python train.py --dataset="reaction-diffusion patterns (Gray-Scott)" --train_examples=47500 --cond_dropout=0.1 --scale_shift_norm=false --learning_rate=0.0039 --beta2=0.99 --decay_fraction=0.4
Rows from block 3 of a small class-conditioned image diffusion model, named by matrix and row number. Rows with one number belong to one channel. Each number is 500 + 40 x the weight over its row's rms, rounded and kept within 0 to 999. All counts start at 0. Numbers have three digits each.
After each channel's rows are labels from the 100 images, of 14976 (inputs lightly noised), where the channel reaches its highest value: "responds to" is what is common among them. Only what is clearly more common there than usual is listed. The data: reaction-diffusion patterns (Gray-Scott). In brackets: how many of the 100.
# convs0: first 3x3 conv (model.enc.1.1.convs.0.weight, 64x64x3x3, standardized in use, each kernel summed), inputs 0-63
# convs1: second 3x3 conv (model.enc.1.1.convs.1.weight, 64x64x3x3, standardized in use, transposed, each kernel summed), outputs 0-63

convs0.9:589537427472486507485454524536493480474500474510461469497477427502501478473478537502545478516496570531512482460472439504458449487479468498503453518532515491494465429474556543456604464626497542
convs1.9:485506476497497508474472481507454505424474475532451551496496553508505498518437470503481636511477547498498431478520517495415550497523506445466533525530407485487503504481620494460503511486470430
responds to: feed 0.062 kill 0.061 (36)

convs0.31:472469520527494534462555555523503498401467499454531486542565451483500440543438509549482466566520408496488491465450501468580556462498497523506501536581497434494601519511502483509503489491495525
convs1.31:545517556444468477427494532526496500560485502537459535466491453528479498504472494554561432494513426549520541508465562545485454506529491494486449503544393531428531525425509499520461493489577543
responds to: feed 0.022 kill 0.051 (44)

convs0.15:449479533543444512484510516439490475555471515534515521516489531456503475458491531517510530546534466475457514487509501490656543537520514472483516608546577560461493439505574475521478472510494524
convs1.15:526485499497509525450472459522465450496563511434466574482583536396528456513545517460476474461523470518507479579517502493491565568489550502477476501556444527462499479546471409447522500499448486
responds to: vivid (35)

convs0.0:438414477417506437490474411490469553554510460464505547535504471546457495539507522489478522521452567486561481502559491522504465517542591540475509449522481461449425484472448490492499512544530514
convs1.0:522474448518483505461540446492501399446481530554495428465448418520516454479475449508477535483470441425515518502497517491433512509466518513476498471555472383535518505473444492493506572476526460
responds to: feed 0.018 kill 0.051 (37)

convs0.60:502512489487485535520447523522502495466523477502455557557482474461509476495475638475484532432533503497498517547461484485485450452495505499490460605516403444504520618476494485485544510491478549
convs1.60:492473494525468473490531411486504449450497507401557464489430411477508494489492452570422470534495483480490482527553521540478543542447489485535485457570488512478448421452484562480477458516497496
responds to: feed 0.078 kill 0.061 (34)

convs0.24:488511461563506548473486519508476465453482489510418476547502490458442470452490494481522437511500465548508487467466494471443521460472459537541485481476574487570615477556499424531450490509464589
convs1.24:506501494463509538435475525574472577438544499535520498513508517451475442523497519445530589530497430522549502482526540453445484448475500438415484554522509551471542516537591463500454489480506479
responds to: feed 0.018 kill 0.051 (25)

convs0.20:514429483527555503576452466487482513466510495500529565487419606541489499497592455528500443547472496456512570469539538527589559490501527506464501550527445462473498521510509500513555497470508466
convs1.20:503516532495447468574468529501501485515441502495500512497574619436470536489526536601488547517439537504466535489475586567436452479526553551519570510513532484459501485472483507512468503502475517
responds to: stretched (83); vivid (41)

convs0.7:514494548482523507477533492484507539509511558513517466505526463453479537463441478483511605338486485494500547538553503492663478515500499538498490520523502516495506534477495493509478494506460505
convs1.7:519517493478502486515508469490479480471537536504509429482400537484495504465479497567478467571359465478470532565567496581463497527490499493499508543510522480547501453536540501509476447496603502
responds to: cool (40)

convs0.12:510489502511529519495446462477540447497494440485496500511462439482489465477510492465481475501507502511492465497481494520479469476485507507521501507486490506526508436520651416672503545540506565
convs1.12:507484492495447493516529403506443488475472472467501554389466487497476480535479500564491559528544456496512520519476491507487509403488402495531515498526499464502504494461577580533403485532494515
responds to: embossed (89); feed 0.022 kill 0.051 (30)

convs0.23:517495461461481480478585506509514503569494491512506473538515533479496465556435494441472583480544505485497560621366462475414492461501498514495504509462554522564503491510504509494512519472515518
convs1.23:500503495514502472512462526515484490500479620510516572448535682448488544543489522578439467562484523495492479463501511529475467530488459529530501502499494500492480516477486521506520526538569504
responds to: vivid (40); dark (33)

convs0.51:443494532462478483536494379522486513483501498491532479443492504519508549540499494532475506515444559487529491547528573505565500545529539445547509463477400512408428496483473501506590519456505505
convs1.51:515543516511437518492478452532496403552487489525500554509470528590482431568381517517497482477474528555566458478497554534485504521453476555479523482486508500432469527548499484537581502518487512
responds to: feed 0.062 kill 0.061 (32)

convs0.32:491515542503497507441516503494499532389568520510521524467527445531539474506518501555467492563422517493436497483496487565416432460503507497474518483496420491504447514458578476468525570444537459
convs1.32:479533537524530494475458431484464464501525462473524418501542456517514494484504506518502524452517526494468469437488459468510520474537437449466570506495444503448568465466633494474549568527507580
responds to: stretched (80); feed 0.058 kill 0.065 (27)

convs0.50:515577471513520505484466429499533524462508524555463448439458447530535500506517515500541465489427610494502487551517504490450478521511558482507463490427426505438396469455540478468537491518512525
convs1.50:473534482448494462468523429491478453417467496494452470551506413520403506510491445590500523483455543432475543441484520487459536497490444439497508526548572475508546509526539499482472549475480510
responds to: feed 0.062 kill 0.061 (52)

convs0.54:482496491446499472496476452474480522557506526467502563485511513503465558525596491567494536495455558497524526596560491526643539531495541485483483512497449493464401513484507521510524544502492474
convs1.54:535459514416488429454478537482521500497477481580487515472520517535569441482484458447473529488519468449467515516495550480459499493585485523383502497446488391518568538502525476520471515498480524
responds to: embossed (88); feed 0.062 kill 0.061 (76); pastel (33)

convs0.43:510475553487608515476492543507485437573432529455466476562531543487493516426531512469490427447509389511516515525506488440460492466470540469480518504452493491530483506510464423494522553500519443
convs1.43:463500532520557564511483533589540467442519403522498519494492501506534536430532475508528564486582479555515516515493487533541542519472519407479507512537491530476532510540442507577526522500486403
responds to: embossed (100); stretched (83); feed 0.062 kill 0.061 (26)

convs0.25:467480530489485483514499428463497540464502485497541488457447522509486497470452548474512595510683485525525548454502476504478520485480482502533540559540506462486500551483544488516456504466541427
convs1.25:515500524501499523472513455520500508532527493466461625442501544446553390506556476549542523525541501536534421466490504454536535507546532568500484517446436491441462466462500514502563517528487525
responds to: cool (39)

convs0.3:503483509490473541483520480476505483495451499505524547496524483515373497447549528537492475486483604575518450534505543502505465484386503497593497444437479502527511549577481490513504441483494505
convs1.3:461570535561543473630459529482519535556508513541486468501504501571475540468443542520546462484447564464489475507498452496547473481482499558543493500490592596494467486492484484486515465511522537
responds to: embossed (84); feed 0.062 kill 0.061 (44)

convs0.29:625527479471436505353499552504442514506475523535470475505508517463555497508524481474515490474546410475505544508476436436470514487544520496487502555507548516481513442476559482503533517518500518
convs1.29:527449475518449496464451524434455555556453505462512506571512514485513528453501535510461416516518454543545537436512458550461445508479523460538520470426434437493496508432522535524537479429494547
responds to: pastel (51)

convs0.22:452539557461453504438498475494490507504512526521574462510511482513592493528439509566566478556486448504445532459577463491502511593509463534460564571534546486432482463465493483466476467504515482
convs1.22:569516487542471551511513445466516457439477533494424556499557526467497534443517519504497493494436482480504496540493484541403501443506544569521443500574444456456474475590465517482467457542532504
responds to: vivid (72); feed 0.078 kill 0.061 (34)

convs0.21:460506446514427549510421534518520486483443474516419599579483502496501461504575487525547475514480523501517472497537533436503517455499523502530385509574481493494514512534479493493490502540438563
convs1.21:496502504533465498556551553472496474517457463520551429478344421481466500517591508540461586487529521488500521474499478516515423468463472464540521522571522498524509512480522490481509524510476467
responds to: feed 0.078 kill 0.061 (61)

convs0.2:534506486480499432516484479516501504577504504494513482515491527459549526555526456550504557520514485419495504546523456493575586532558525506391490536547540484456396456417507521513482476484500482
convs1.2:457576537583484525534441496492481533545497500400500524539519533493451515494493524510533473482513554535546495448483428530517472499421470516590534534459543572492408478474499504499502450518447500
responds to: feed 0.039 kill 0.058 (46); pastel (42)

convs0.57:532520497495501496537510483483546536398495495531467492491517494486466477500504480556475483534497492475464505487484478498474510490463393544451484506573502488531535495435681466465573519524494513
convs1.57:523534528538500477558509518477515452488455539483523492509517458490469471505524502540489479494468459427509566612501400505536522486418507520564459510619508486503541495518504498485455522539533411
responds to: embossed (71); feed 0.078 kill 0.061 (30)

convs0.33:490475451506426438542550493463538516606444531524508537423476525448484528544480505486526484440540503444499491601528461420468494532467510473476475461447506492503517573504487482501483433541495535
convs1.33:467428482492520508439530519517471498531512480540505508458488465511464535532509533548548429549490422461519481438507558505522484541456401447513495504461522495469548501492593438434538569524513562
responds to: feed 0.018 kill 0.051 (48)

convs0.40:502505477507497506499508528531517527484525508509499483489473492475515487492516521455524474483512480529508489473481494508473462484486478493527467488492499534470494481511698686451561489489516479
convs1.40:498477477502496540434515412491425551460473448535457518465546494497485590489477476429526547474549420505469390490532512546467443511504479489469526505508514498483496479466595468465486517450520517
responds to: feed 0.022 kill 0.051 (36); pastel (36); feed 0.018 kill 0.051 (34)

convs0.45:513514485418490472515450454482488458496489515475527536450486506534556566505574492523513551490492590465487466557564483502605473524515539504476511465509406518479386542471486501496509479505512439
convs1.45:516559563451488361570498515493483485496499518482497449524502551476487543561518515509501472449459406499517431580505496504492487500572472578510549529544485522550446481478479508501471479500500543
responds to: feed 0.018 kill 0.051 (57); grey (44); pastel (43)

convs0.61:508501500425492502458589470535486517470467490489504489428484445532537535500454547519458437496492515520489502555522464497418482565541451538493547643531471486526484556447522500493521447519536503
convs1.61:543493520491486485413511496532494487479477597467481498551575401446520446537523473426524448409576499499487471486476515538578530465494528496524465514523495482537499521509502515507545503499595483
responds to: vivid (72)

convs0.6:495476518493500545493490552532552497459499492520559419496483505565486479453540375509526446575459473544481483484464489494455476518516439444491478423492615487540521476508511468468546506457520530
convs1.6:522495527503457529492517467492490524493461501437498547451486582441491474430530538521509603475523479441530507530438504518362506578479493531505447448519495455445500501540487545494475506554493480
responds to: feed 0.078 kill 0.061 (44)

convs0.34:528518483462513529482499489537498462457535490460474503570481498467505482486516506505503538452516405507532461433468480628362524456515494558485489546562522514423475453495473502475469537493513485
convs1.34:467527533489478442591560489447476520486425474576489474468430487495514468511478504478576532498458560435454428521512471540501488492475497484491506528509494512479546518508612402451486500501527537
responds to: stretched (61); grey (57)

convs0.16:508465478448502452520479536422497487612418507504450575518504560475462524509523504516501519482539500477488510557535489518630551536512560475495478564498549505522454504530488482505495449571478509
convs1.16:485485464516568515486502477505505487536598524452493423516514450468504547509547496552482432613428446537517506445488482419529482505471534487495451502465496480569481493444532528538500555473554522
responds to: feed 0.022 kill 0.051 (27)

convs0.47:497495632501480511524528536468489495538487545500530482484465548509527532419506520424502502446511421480454584511522489503467462513529495484457583566447507473492478497477507512490443451480596473
convs1.47:553492546480514498435534504518482479489532574492484515506503520497484483499493466535525553457555472486477461581542594482494504408508535541495415482519487459503472496464457505529534517482649526
responds to: vivid (77); feed 0.018 kill 0.051 (36)

convs0.44:534507448498523492517460495474504576486533504495439520553430546400520498554529493555554484477551461479507539514442485503501483468540483513469524501579508530525500530489465497490496543524342528
convs1.44:490491468554499517548560468492483411493499527454485524489501522464420568536515517628527562469490505486471488504541519551462529491466485488530512512584466495491494481466471504438442504512614511
responds to: stretched (78); embossed (77); vivid (39)

convs0.63:527500495491488486538481462488508535570495543496500409456564488484493550511471497456491509458421533492531552626451495512631508440487509498506488560489599533516511509508513508509490513497472487
convs1.63:528503534506486533524508500505505488495492473472478565469526583470507509538625458480499509473599509545502499534427514489421497565513585570515552486454437472432464503490487502525549502486475474
responds to: dark (35)

convs0.27:486455476486519463507472506482488491508509515466477509557530505490492480459553506541493539524532470498474469537468525520648577491499525501502479609605607451483499438525516489512508488509461460
convs1.27:511562500492490570469517474552502508498498459448499567521481508501404531487462567541568441537442593563535533512506499511503521487431499530532507489405550496458477479496530508507579494521467451
responds to: feed 0.078 kill 0.061 (80); embossed (65); pastel (41)

convs0.53:487519487462514483538450506506526554533505434445454505554474455511544514560525472476480531464447442375481449504492516541492461493526496494422479448512435391503456531520476496501459464482489443
convs1.53:501491493496530536529496414479500482490508487452469487496425467495434545517423499594541495538456521523477523556475504474507513494448559529555447477535438579454498445457480573475527480480567558
responds to: feed 0.018 kill 0.051 (44)

convs0.26:471499481516533490459449528507516535523461475478539418546478530522501488497478464534512527489481553513540541419492511510584482502462498472554482441428603518497498443527433535395528490453477444
convs1.26:497473436502504535522479441490473508576437580524421438440518459495500522526532463425517548528513572463515540478479508462492508505511490545530470509563528511549480468492413566539424475465526508
responds to: stretched (97); pastel (41); grey (33)

convs0.17:471479523505408515511475444507462462468494527478582573420489413551526480571560503487488487543510518535480523581532532468482551490536502456540529441516487465456471501495474513481491413505549454
convs1.17:480522503497539497605548510487537473461601514500493429545512451483500494560550475580530501584472479487509483467509436412484473498500500509505442517457524441541498493494509451505537465532584526
responds to: feed 0.03 kill 0.062 (42); pastel (35)

convs0.19:509491483502595450542498456448508547430560514489501496520575523488429514439574499551506544521457477541538518514481414510539503511433523564507481499491487567523491516458521490501528530429461426
convs1.19:467512501505435510571495523487499563550487542489499469466504465504527474469518439508495456489503535534496498342498447503507460492539428480591501507475507527492525487547553452531473414557536512
responds to: pastel (43); feed 0.026 kill 0.059 (25)